A small image denoising autoencoder, trained from scratch: 48-pixel images, encoder depths [6, 6].
Rows from block 6 of the encoder of a small image denoising autoencoder, named by matrix and row number. Rows with one number belong to one neuron. Each number is 128 + 24 x the weight over its row's rms, rounded and kept within 0 to 255. All counts start at 0.
Before each neuron's rows are labels from the 100 images, of 14976, where the neuron reaches its highest value: "top examples" is what is common among them. Only what is clearly more common there than usual is listed. The data: dead-leaves pictures: piles of overlapping shapes. In brackets: how many of the 100.
# fc1: MLP up (encoder.blocks.6.mlp.fc1.weight, 512x128), inputs 0-127
# fc2: MLP down (encoder.blocks.6.mlp.fc2.weight, 128x512, transposed), outputs 0-127

top examples: grey (50); ring (34); frame (32)
fc1.316 [185 139 128 107 122 161 197 118 148 141 146 139 168 142 164 122 115 131 115 125 113 121 113 117 110 128  87 121 138 143 146 115 120 132 169 131  93 119 118 152 105 200 112 142 132 139 182 112 116 123 126 121 139 139  95 136 111  81 148 114 100 134 143 113  94 168 117 182 108 140 130  88 117  93 122 126 114 132 155 112 129 120 132 138 117 119 170 170 173  81 153 126 111 115 150 103 164 132  86 145 141 151 117  87 161 124 173 111 131 102 109 110 130 151 112 117 132 110  95 129 122 168 110 159 135 118 134 127]
fc2.316 [159 145 126  79 115 203 150 148 134 134 129 155 172 127 155  97 136 125 136 110 108  87 145 144 121 122 135 178 153 139 146  98 128 128 132 171  98 128 124 106 105 127 126 130 132 112 138  61 117 131 108  93 131 134  67 122 139 107 121  94 121 121 153 155 138 106 114  88 182 164 137 120 130 143  99 122 121 134 125 156 156 135 131 163 131 141 179 160 129 126 149 146 139  97 128 111 159  92 132 104 129 163 110 151 118 130 169 111 117 138  74 133 135 132 127 130 168 100 101 107 119 157 120 132 108 112 124 170]

top examples: vivid (73)
fc1.174 [125 101 140 109 124 117 122 156 116 131 120 141 130 119 115 113 101 144 195 129 132 132 128 111 130 144 146 138 112 103 129 145 111 141 139 140 129 129 133 134 118 122 108 113 128 143 139  41 130 110 123 133 130 149 126 119 128 142 170 114 123 149 227  95 106 127 151 129 106 131 100 105 133 141 154 146 106 144 136 128 159 113 140 110 112 146 145 163 128 116 164 110 158 119 156 102 138 141 118 230 130 136 131 137 111 113 218 129 132 140 154 117 145 140 127 132  76 127  94 111 141 113 119 130 110 111 127 146]
fc2.174 [118 132 131 145 122 129 138 121 141 111 127 136 148 129 119 122 129 126 129 139 121 148 139 125 113 116 106 144 134 140 138 123 132 134 110  25 154 132 126 134 120 130 133 125 123 117 129 183 129 125 125 224 131 127 136 122 125 148 132 127 127 124  29 129 131 132 105 144 130 132 126 124 129 108 228 130 134 114 126 125  96 141 128 130 144 156 132 109 111 101 123 140 136 147 127 133 125 104 128  31 130 121 126 126 114 121  54 146 123 130 136 127 110 126 129 130 135 144 172 124 127 140 120 125 117 137 113 107]

top examples: vivid (88)
fc1.97 [ 83 120 114 134 154 113 119 158 149 163 138 126 135 150 163 101 135 100 106 161 153 171  92 124 131 171 135 136 114 113 138 113 155 132 111 129  88 107 134 125 136 142 118 127 115 137  72 136 144  30 143 133 108  73 152 129 121 120 131 132 148 131 133 114 170 122 140 120 119 131 156 108 116 136 136 127 150 137 125 139 109 154 149  86 112 147 135 100 135 111 104 121 152 147 128 137 113 110 153 103 113  86 167 108 152 158  78 184 135 119 153 141  88 112 144  98 127 177 104  99 112 123 148 106 101 104 148 119]
fc2.97 [140  69 127 133 134 102 155 125 156 110 130  98 130 131 150 116 119 125 117 134 155 121 102 149 213 134 151 161 123  72  53 135 132 132  55 129 137 125 124 139 103 141 129 126 126  71 125 113 118 126 112 120 152 118 115 128 130  89 126 182 122 130 135 159 147 113 111 134 164  97 141 123 133 164 109 130 132 132 129 120  97 146 132 129 131 154 131 119 131 129 144 136  97 111 102 190 195 142 152 100 131 145 132 120 133 114 133  70 129 118 131 123 168 117 125 127 113 128 122 150 141 148 134 113 123  75 126 132]

top examples: grey (72); flower (25)
fc1.489 [128 114 121 111 150  84 177 114 148 139 122 123 157 142 129 111 126 122 196 110 115 142 108  94 104 131 149 134 118 136 102 137 108 149 169 132 130 134 123  96 155  99 128 127 123 179 129 140 131 126 160 118  97 123 141 136  75 141 118 149 153 123 131 146 158  97 112 200 115 125 115 158 122  93 120 128 123 133 125  83 163 124 120 113 117 117 144 168 191 122 131 135  94 162 134 187 112 105 137 138 124  99 129 113 193 136 127 147 126  76 130 132  76 109 122 132 122  89 122 113 133 135 133 138  95 107 142 150]
fc2.489 [143 166 124 148 137 110  88 112  92 152 126 138 103 123  62  99 128 123 142 112 150  95 146 130 100 122 100 153 157 181 163 115 142 121  93 142 129 127 132 148 120 116 127 127 125 149 111 156  92 139 140 129 121 131 142 158 134 100 117 123  95 126 128  99 138 161 101 139 155  90 118 127 132  90 136 123 141 129 128  77 136 175 131 117 131 121 121 143 136 152 160 128 179 111 121 107  72 187 113 116 137 142 137 189 129 131 133 120 127 212 117 136 125 122 101 129 143 159 152 130 126  95 140 118 110 172 158 108]

top examples: grey (98); small pieces (62)
fc1.467 [132 121 118  94 124 160 114 127 124  94 126 161 140 112 172  88 108 111  93 172 173 115 176 116 159  94 110 151 145 118  81 110 135 155  88 123  81 125 139 136 120 142 144 134 131 108 156 139 158 134  93 124 116 147 132 137 157 152 131 137 102 123 105 135 148 135 153 109 111 127 113 100 132 123 125 138 102  88 118 154 123 115 137 165 141 134  63 109 169 156 101 117 103 111 124 100 169 118 127 110 126  99 139 142 149 122 113  96 113 154 131 112 122 136 163 126 131 169 223 134 153 136 128 142 167 117 145 127]
fc2.467 [124  76 125 112 179 126 172 122 158 152 127 113 139 121 177  99 124 124 104  88 135 112 104 102 180 127 136 147 120  72 124 122 149 123 119 134 191 128 131 113 118  75 127 129 127 142 136 113 128 108 111 128 181 126 136 167 119  71 120  98 104 125 128 126 116 109 110 111 126 151 112 112 126  93 131 136 141 133 129  91  96 153 131 130 127 140 159 146 142 126 178 156 126 140 110 122 192 149 149 148 135 105 108 118 123 124 146 118 130  86  48 128 146 119 112 129 112 145 177 129 122 120 137 115 132 138 153 160]

top examples: vivid (100)
fc1.26 [101  86 129  83  96 140 155 158 126 109 123 112 142 139  88 112 125 143 175 101 161 132  62 162 117 150 108 124 115 143 136 106 129 116  86 126 135 127  97  94  88 110 134 113 125 123 156 141 111 126  76 128 115  97  87  86 134 107 137 169 167 125 128 131 144 125 172 143  89 118 139 111 114 164 122 123 134 135 126 103 138 130 124 140 131 124 171 184  86 103 132 116 111 123 113 114  69 148 179 128 136 146 126 135 109  98 127 138 141 115 171 140 149 124 161 102  95 143 173 113 122 127 133 109 153 106 140 121]
fc2.26 [132 129 139 128 150 134 148 148  94 113 133 192 129 118 155 203 131 133 105 132 147  96 108  88 176 110  62 142 129 118  89 161 143 133 121 125 165 143 137 111 122  71 126 131 136 105 156 125  66 116 158 135 132 148 133  88 113 107 127 137 159 124 118 179 124 154 130 165 130 133 126 126 135 146 136 149  96 102 120 116 131 104 109 144 131 126 161 113 113  83 113 131  80 153 144 164 133 140 168 116 124 118 129 117  78 141 113 120 121 119 116 106  96 151  98 136 146  68 111 121 127 145 119 142 129 114 149 127]

top examples: shaded (96); warm (43)
fc1.66 [123 147 133 146 153 131 108 120 126 152 121 138 121 156 103 155 132 137 136 137 124 140 161 129 113 132 109 117 141 126 123 107 153 101  84 124 119 121 145 122 131 114 134 122  33 134  87 149  96 114 103 129 114 117 129 118 162 137  87 132 139 115 104 131 127 126 118 160 131 103  80 118  47 110 129 136 136 121 130 142 114 162 125 125 125 125 129 120  90 123 114 139 146 144 118 116 125 100 131 108 120 103  99 114 135 130 111 123 119  86  73 148 129 135  80  56 144 141 171 226 139 114 122 120 126 148 104 124]
fc2.66 [109 143 126 169 115 122 128 131 119  58 130 117 158 129 159 126 137 133 119 133 118 121 109 123 131 136 127 132 109 126 119 158 158 135 201 162 161 109 125  90 125 153 133 129 115 137 196 157 121 154 133  87  90 122 148 169  42 107 155 152 155 129 162  94 120 124 171  82 131 129 133 115 126 111 100 125 117 132 144  99 132 119 128 137 126 108 101 128 121 111 142 123 153 122 137 126 100 159 122 181 126 137 136 136 113 148 174 123 120 179 156 130 143 145 161 105 131 149 124  98 124 131 132 121  86 142 164 144]

top examples: shaded (76); vivid (40); pastel (33)
fc1.52 [109 156 151 122 111 104 121 151 135 113 115 138 128 137 140 120 144 136 134 117 127 104 130 149 132 148 131 114 122 123 114 146 126 122 160 156 119 130 115 136 130 138 125 117 158 144 141  52 106  86 110 116 131 132 134 140 133 143 151 135 128 151 239 136 121 126 142 138 114 129 135 109 135 156 132 135 114 154 143 134 162 145 116 128 116 111 122 154 171  87 106 128 109 105 144 104 153 171 107 212 140 149 137 128 105 140 204 128 151 112 128 142 152 132 135 129  82 108  84  80 115 111 116 104 114  94 134 165]
fc2.52 [128 133 141 116 108 115 144 128 117 135 121 141 109 125 141 138 132 128 160 133 121 124 108 162 109 122 121 136 142 133 123 145 126 130 127  40 132 132 139 122 133 112 130 122 121 118  80 119 141 135 134 235 102 128 132 150 111 126  78 113 137 134  10 144 105 124 117 115 121 129 153 134 130 149 247 132 123 118 126 130 121 133 128 131 143 115 142 125 103 114 147 125  87 126 130 154 137 144 144 119 138 153 134 126 126 129 133 141 123 139 106 119 100 126 146 130 118 128 138  84 130 124 132 130 107 125 135 135]

top examples: grey (84)
fc1.404 [129 138 116 165 118  83 179 136 166  91 135 127 150 152 129 131 130 120 130  95 114 158  94 109 114 148 157 186 110 124 133 147 120 140 169 146 119 118 117 123 144 116 129 138 104 124  93 110 138 105 149 127  55 127  97  79 115 102 142 109 150 141 145 149 142  85 136 177 135 159 126 172 117 103 111 126 121 135 118  92 144 118 129 142 134 116 177 165 140  96  82 109 121 162 135 171 138 126 139 148 118 130 136 130 168 161 140 160 138 113 145 155 106 124 123 112 165 111  68 118 137 112 145 145  90 140 152 122]
fc2.404 [ 88 136 122 153 130 145 125 120 141 125 133 131 118 119 137 154 133 125 142 115 122 120 142 121 148 127  75 147 134  97 110 151 136 126 133 132 144 126 132 103 108  55 124 131 129 157 118 119 119 144 124 132 125 123 161 136 131  50 131 109 128 129 124 158 159 135 117 135 140 108 131 108 131  99 137 129 131 124 126  91 175 155 130 142 125 125 117 173 179 107 114 109 121 129 108 139 147 194 120 112 131 122 127 126  61 169 156  94 125 180 115 126  82 124 124 131 135 179 219 124 128 154 143 122 105 169 154 130]

top examples: grey (71)
fc1.192 [197  73 112 124 104 125 162 129 120  99 131 144 185 136 126 127 124 126  94 116 132 116 121 151 180 111 102 169 120 127  92 147 126 147 140 129 153 126 115 109 121 108 117 133 129 140 113 124 139 119 108 125  97 121 184 111 134 110 104 124 110 127 132 186 121 100 148 132 121 174 132 118 130 159 125 114 110 147 121 130 150 146 140 137 131 136 110 149 107 106 106 134 157  88 133 140 110 108 114 123 125 131 147 109 155 143 141 169 151 110 154 110 129 153  52 133 114  56 100 126 125 156 102 151  99 154 116 191]
fc2.192 [135  97 131 200  87 103  93 108 177 122 124 140 146 117 102 117 152 124 155 181 118 153 117 135  99 132 189 110 162 136 101  84 152 100 125 134 132 122 138  92 159 138 123 123 121 122 147 100 162 149 125 126 109 120 177 132  86 149 163  99 139 137 121 152 118 166  93 119  98 161 120 144 139 195 130 141 133 128 135 107 117 171 126 142 143 124 115 132 157 139 119 108 140 118 124 179 154 129 116 101 146 135 129 122 118 117 134 130 142 116  98 123 158 128 177 119 137 147 133 110 141  62 141 104 107 100 125 137]

top examples: vivid (100)
fc1.44 [ 95 131 125 151 153 157  96 105 106 143 148 126 144  84 210 169 139 120 169 141 107 127 143  96 156  95 121 123 152 130 158 128 152 119 150 127 111 145 150  98 152 146 125 146 159 106 155 108 156 161 155 117 120 186 111 139 142 178 143 136 120 120 122 125 133 150 140 143 165 162 130 113 192  75 133 144 121  98 122 143 145 105 148 129 115 130 138 132 153 122 119 109 134 168 175  91 160 145 127 143 133 150 108 115 131 115 135 134  91 120 147  91 114 114  66 174 128 136 133 114 115 151 122 134 126 119 109 136]
fc2.44 [134 126 128 135 114  92 108 134 158  95 124 141 180 139 144 103 134 127 124 128 105  83 113 128 169 129 109 148 116 125 122 101 175 111 102 131 100 127 114  94 123 169 122 125 127 119 134 106 118 205 134 126  87 132 177 106  93  68  93 115 158 121 129  95 131 163 174 112 104 147 127 134 134 181 118 138 109 122 130 115 128 147 133 141 130 155 167 105 110 152 122 169  98 188 120 186 117  88 131 120 127 122 114 122 121 145 130 174 118 120 134 126 133 139 128 116 123 123  93 140 139 127 110 115 134 151 108 183]

top examples: grey (95)
fc1.286 [135 100 115 116 111 187  58 106 120 127 116 115  71  92 132  98 149 137 149 150 152 146 135 171 159 113 142 139 132 120 119 147 132 128 126 136 135 122 152 132 137 154 156 129 131 122 179 154 103 138 101 129 133 143 147  99 133 126 114 142 120 129 112  95 149 130 109  92  90 123 129 122 136  92 129 116 147 127 105  89 108 157 114 146 131 155  60 139 120 150  96 144 140 123 149 127 155 113 153 118 139 128 162 107 141  80 109 119 124 205 119 122 168 109 128 154 102 170 189 120 130 152 133 143 141 144 101 145]
fc2.286 [114 182 128 140 169  93 180 117 131 140 127  82 175 126 120 104 130 130  92  13 136 176 160 111 101 130 112 139 143 139 119 149  98 139 126 141 143 127 132 155 142 161 133 127 129 154 140  85 119 140 141 133 175 132  79 168 156 119 116 159  95 127 120 100 152  84 126  94 160 119 133 143 128 150 134 120 141 145 131 166 112 142 131 124 132 132 172 132 150 140 151 118 119 129 120 139 118 129 152 121 138 133 120 158 137 136 145 148 137  90 103 141 117 113 151 131 126 111 137 126 115  70 134 137 105 123 137  99]

top examples: grey (61)
fc1.233 [ 63 186 135 113 135  84 147 128 140 113 123 118 144 132 105  67 109 131 149  93 110 126 124 117  92 138 132 130 131 156 141 164 124 160 138 134 134 118 101 120 145 110 131 126 149 131  97 133 111 124 150 111  86 136 106 127  88  85 127  98 137 122 130 148 171 119 129 165 133 112 146 111 151 128 121 124 126 143 128 156 137  80 143 119 121 106 186 151 155 108  97 144  69 148 154 174 141 159 134 134 111 133 146 148 139 106 124 172 115  84 132 131 171 128 135 143  67 159 121 108 137 114 150 119 121 175 137 153]
fc2.233 [111 116 131 100  82 128  87 121 131 152 123 140  97 121  73  66 134 128 136 137 119 103 130 152  96 121 137 135 142 169 131 150 115 118 131 138 152 127 131 146 155 125 126 127 128  77 124 143  89 149 147 123 102 131 113 138  92 150 110 132  96 125 121 105 179 188 121 105  68 118 112 126 126 122 124 126 137 136 130 150  56 122 133 126 135 130 138 185 147 121 116 140  76 143 142 131 123 142 134 141 139 116 152 132 167 103 146  98 126 189 102 137 181 116 146 128  75  77 138 124 132 118 118 133 136 142 130 156]

top examples: shaded (77); vivid (55)
fc1.493 [127 197 123 111 159 155  78 113 147 168 112 140 142 121 163 150 122 128 141 180 108 126 141 108 161 125 119 144 132 118  59  59 146 138 133 144 152 150 123 133 125 143 121 113 149  77 111 105 166 153 130 115 139 140 172 129 149 145 155 119 133 120 130 154 114 111 154 150 114  93 129 144 160 133 130 134 122 139 135  80 162 132 120 118 111 143  89 141 119 110 147 142  96 149  95 109 157  86 106 132 130 139 137 178  89 111 122 110 118 122  96 127 137 117 138 160  97 128 162 102 108 137 124 146 171 146 159 115]
fc2.493 [140  78 128  99 125 168 166 115 135 139 130 121 187 131 165 175 131 130  90 115 144 110 111 132 193 135 184 143 151 102 125 162 139 122 150 125 125 126 125 134 116 117 128 130 126 130 188 211  81 102 129 129 105 119 140  91  95 138  88 129 131 128 123  82 121 155 134 117 113 138 139 153 130 125 133 138 129 120 128 145 115 154 125 128 124 152  99 148  98 106 167 119 166 100 119 107 102 166 127 131 125 109 130 119 161 140 123 115 126 133 147 133 135 135 104 131 142 178 112 111 123 146 124 122  67 144 106 168]

top examples: vivid (71)
fc1.22 [188  87 121 148 143 178 185 115 104  99 135  99 195 105 126 119 128 134 131 165 142 196 112 137 127 117 145 193 146 143 150 125 133 129 123 139 141 118 144 105 132  99 151 128 126 128 145  92 146 118 126 123 107 130 123 107 138 133 138 128 155 135 168  83 144 119 135 110 150 100 115  98 134  98 122 109 125  99 128 131 137 132 133  98 134 140 120 205 155 115 129 118  92  99 114  83 162 186  81 145 133 162 135 148 118 111 147 137 138 145 160 126 141 124 116 120 111 115 121 143 134  97 128 129 115 128 102 117]
fc2.22 [ 81 107 125 128 157 137 167 112 130 111 133 133 111 136 176  99 136 126  82 156  92 119 130 158 167 143 149 139 100 131 114 103 128 118 130 134 127 127 122 122 125 166 128 128 122 122  90 135 114 145 119 120 145 116 137 143 181 154  76 133 121 129 141 102 154 100 139 105 125  85 124 138 126 186 114 134 128 135 129 162 110 140 135 114 130 148 108 120 142 100 119 149 110 147 127 158  72  91 129 110 128 129 128 112 166 174  94 122 129 101 133 134 110 126  93 130 103 224 104 136 129  96 120 130 161 197 136 148]

top examples: vivid (45)
fc1.108 [124 125 137 133 126 125 108 132 137 174 123 130 121 124 190  82 129 120 147 103 140  96 137 108 123 151 131  90 113 178 107 130 140 129  99 135 144 133 124 131 116 125 135 130 119 103 165 113 151 119  99 137  75 108 100 106 117 137  96 115 140 130 131 170 130 110 108 175 172 164 138  50  99 186 128 105 154 132 136 101 178 126 121 113 121 108 106 134 127 146 129 132 150 139 110 165 147 139 160 134 126 109 160 122 100  84 131 147 142  63 131 117 124 129 112 112 153 142 126 145 131  86 141 113 121 121 186 156]
fc2.108 [122 137 131 158 125 141 138 133 122 160 127 129 144 130 130  95 127 132 134 115 101  91 153 149 116 126 162 144  88 221 127  88 127 126  91 140 155 129 128 133 112 143 131 124 129 153 139  85 138 140  94 123 107 134 126 152 102 150 126 146 125 126 124 196 122  92 129 136 144 164 137  59 133 148 128 124 124 129 129 128 141 126 127 116 126 128 150 150 123 126 140 122  97 127 127 162 107 150 158  91 126 134 129 137 106  81  90 143 120  93 114 131 159 119 154 132 164 162 158 145 138 112 122 134 113 133 218 191]

top examples: shaded (77); grey (54); ring (26)
fc1.309 [162 148 134 157 163 139 107 117 135 143 125 112  58 140 105 166 128 130 108 120 139 158 161  77 146 160 143 121 127 120 174 149 185  99 127 114  87 108  99 121  90 129 139 123 138 163 153  98 124 122 130 137 106 135 123 100 175 150 174  95 124 126 147 144  90 100 159 134 127 105 129 148 134 131 143 127  96 116 128 132 147 154 127 173 149 146 127 118 138 113 169 106  95 150 159 153 134 115 155 134 124 148 109 141 107 121 112 118 106 102  99 148  59 115 161 135 121 149 150 111 149  88 112 140 113 126 164  95]
fc2.309 [138 145 126 149 160 126 104  93 132 113 129  92 140 118 147 125 132 120 122 111 158 155 137 116 108 139 160 104 155 143 145 114 114 121 151 116 130 125 134 136 109 145 132 127 125 171  82 118 133 138 136 130 149 110 113 132 106 154 126 125 113 133 131 101 131 119  82 115 180 113 132 236 128  99 130 133 147 141 126 109 117 167 132 122 130 167  90 142 147 105 163 103 160  90 151 107 144 155 137  95 132 155 128 189 152 116 131 193 128 163 146 137 137 127 162 135 175 165 173 141 137 129 159 108 106 152 145 143]

top examples: shaded (79)
fc1.199 [133 128 124 127 151 118 165 114 168  90 139 125  87 148 124 141 133 120 115 134  99 158 126 121 127 125 142 141 152  84  73 152 130 137 163 131 137 128 124 104 110 109 129 144 157 144 156 127 129 102 113 115 163 103 137 119 116 123 179 118 126 127 122 126 201 105 155 101 104 136 169  86 153  97 120 161 118 122 145 170 155 121 115 139 118 157 125 147 165  70 153 143 107 133 158 177 122 116 198 125 131 108 145 113 111 154 126 144 131  83 114 117  85 123 123 161 122 125 158 100 114 152 120 151  84 131  97 120]
fc2.199 [131  48 124 126 130 140 141 108 106 165 128 177 179 126 170  92 124 122 130 131 153  85 150 122 117 123 135 145 119 147 104  89 146 123  83 131 127 128 132 156  82 122 129 128 119  99 125 162 132 142  81 133 131 131 149 127 144  84 136 127  92 120 133 134 132 142 165 140 110 144 124 173 125  95 137 148 150 127 132 126 101 175 131 117 129 161  64 171 162 120 167 136 123 123 179 153 128 146 124 103 137 174 145 161 157  98 117 109 134 126 118 136 149 107 113 134 127 128 142 142 136 154 146 110 151 164 169 149]

top examples: vivid (100)
fc1.114 [152 130 162 107 120 129 134 103 150 133  83 113 150 127 165 167 112 140 125 162 100 119 125 110 151 115 157 159 152 113 103 134 144 120 123 140 121 130 150 108 134  93 141 103 106 151 119 133 105 135 161 110 123 125 138 167 103 139 125 152 136 198 138  70 121 135 125 132 138 101 108  97  97  70 110 163 110 128 133 128 156 117 116 108 177 126 115 145 140 109 116 135 115 115 123  93  91 122  85 158 180 126 115 114 112 142 145 110 187 133  76 127 127 112 147 108  91 144 116 164 103  86 140 135  89  84 125 125]
fc2.114 [121  65 128 130  91 124 107 131 129 121 126 135 116 137 170 152 132 131 107 156 136 144  95 163  91 126 152 231 140 170 156 153 115 128 102 134 125 126 131 131 126 105 138 132 124 155 128 133  91 159 198 125 130 125 173 128 129 117 136 118 106 124 126 103 122 119 126 107 175 109  99 100 115 119 131 129 131 139 131 147 142 117 131 119 131 117 129 135 118  91 154  89 175  89 126 130  64 104 114 136 121 141 140 100 103 116 156  96 134 132 139 130 151 142 179 122 117 147 103 131 125  84 136 131 114 107  76 119]

top examples: grey (84)
fc1.364 [138 143 117 158 130 126  70 106  90 160 129 122 115 121  83 121 141 115 123 109 104 103 104 135  99 128 114 137 165 152 131 139 168 100 139 129  94 113 130 133 101 154 141 125 124 152 124 134 181 167 156 132 149 131 159  83 153 100 110 118 121 138 133  86 126 151 129  70 136 129 129 136 133 126 133 115 150 141 142 130 144 154 132 108 129 113  90 107 113 162 104  93 177  98  89 122 108  90  80 126 152 162 157 165 124 105 135 145 145 160 172 127 148 130 167 126 113 177 144 104 143 160 143 125 130 163 137  79]
fc2.364 [163 160 133 152 106 136 126 118 126 144 125 136 106 120  70 113 133 128 148  95 115 139 167 135 131 126 164 131 142 191  75 133 113 129 123 142 123 128 133  80 158 125 129 130 128 138 101  84  97 166 162 117 134 125 144 140 116 152 122 116 123 132 123 153 165 153  98 108 124 107 118 137 129 166 128 138 138 129 127  87 133 134 126 138 131 130 104 141 206 155 119 105  92 105 102 128 118 113 131 130 129 156 169 128 109 107 127 133 131 223 104 124 107 132 106 128 152 157 169 129 128  77 138 115 133  81 124  90]

top examples: vivid (100)
fc1.427 [138  99 156 116 161 152 122 125 119 157 129 121  81 131 144 108 129 131  91 125 144 104 135 176 141 135 221 144  92  96 171 176 102 124 100 114 136 111 128 130 119 130 136 108 154 169  87 126 111 172 120 125 160 115 124 108 110 133 136 115 114 159 145 135  92 129 149 116  81 106 148 101 131 137 134 124 115 114 110 135 129 133 149 146 128 154 110 119 114 129  77 101 118 117 113 136 160 105 140 139 156 120 136 118 132 114 128 182 135 124  96 135  84 127 111 145 159 131 180  82 131 162 142 156 177 117 138 103]
fc2.427 [146 132 133 127 163 106 119 143  92 144 119 156 172 145 132 164 123 131 134 113 124  81 128 112  96 130 132  71 127 115 127  57 162 116 114 119 106 126 113 106 151 133 128 124 120 117 152  98 159 126 168 144 132 128 164 121 140 115  74  95 139 126 117  92  69 124 161 113 143 216 122 164 124 140 138 117 124 132 132 153 121 151 131 133 134 115 143  68 121  90 145 127 112 152 144 133  81  77 134  97 123 123 110 129 125 135 102 115 124 157  92 130 129 144 148 115 126  71 109 124 132 126 116 112 114 139 109 104]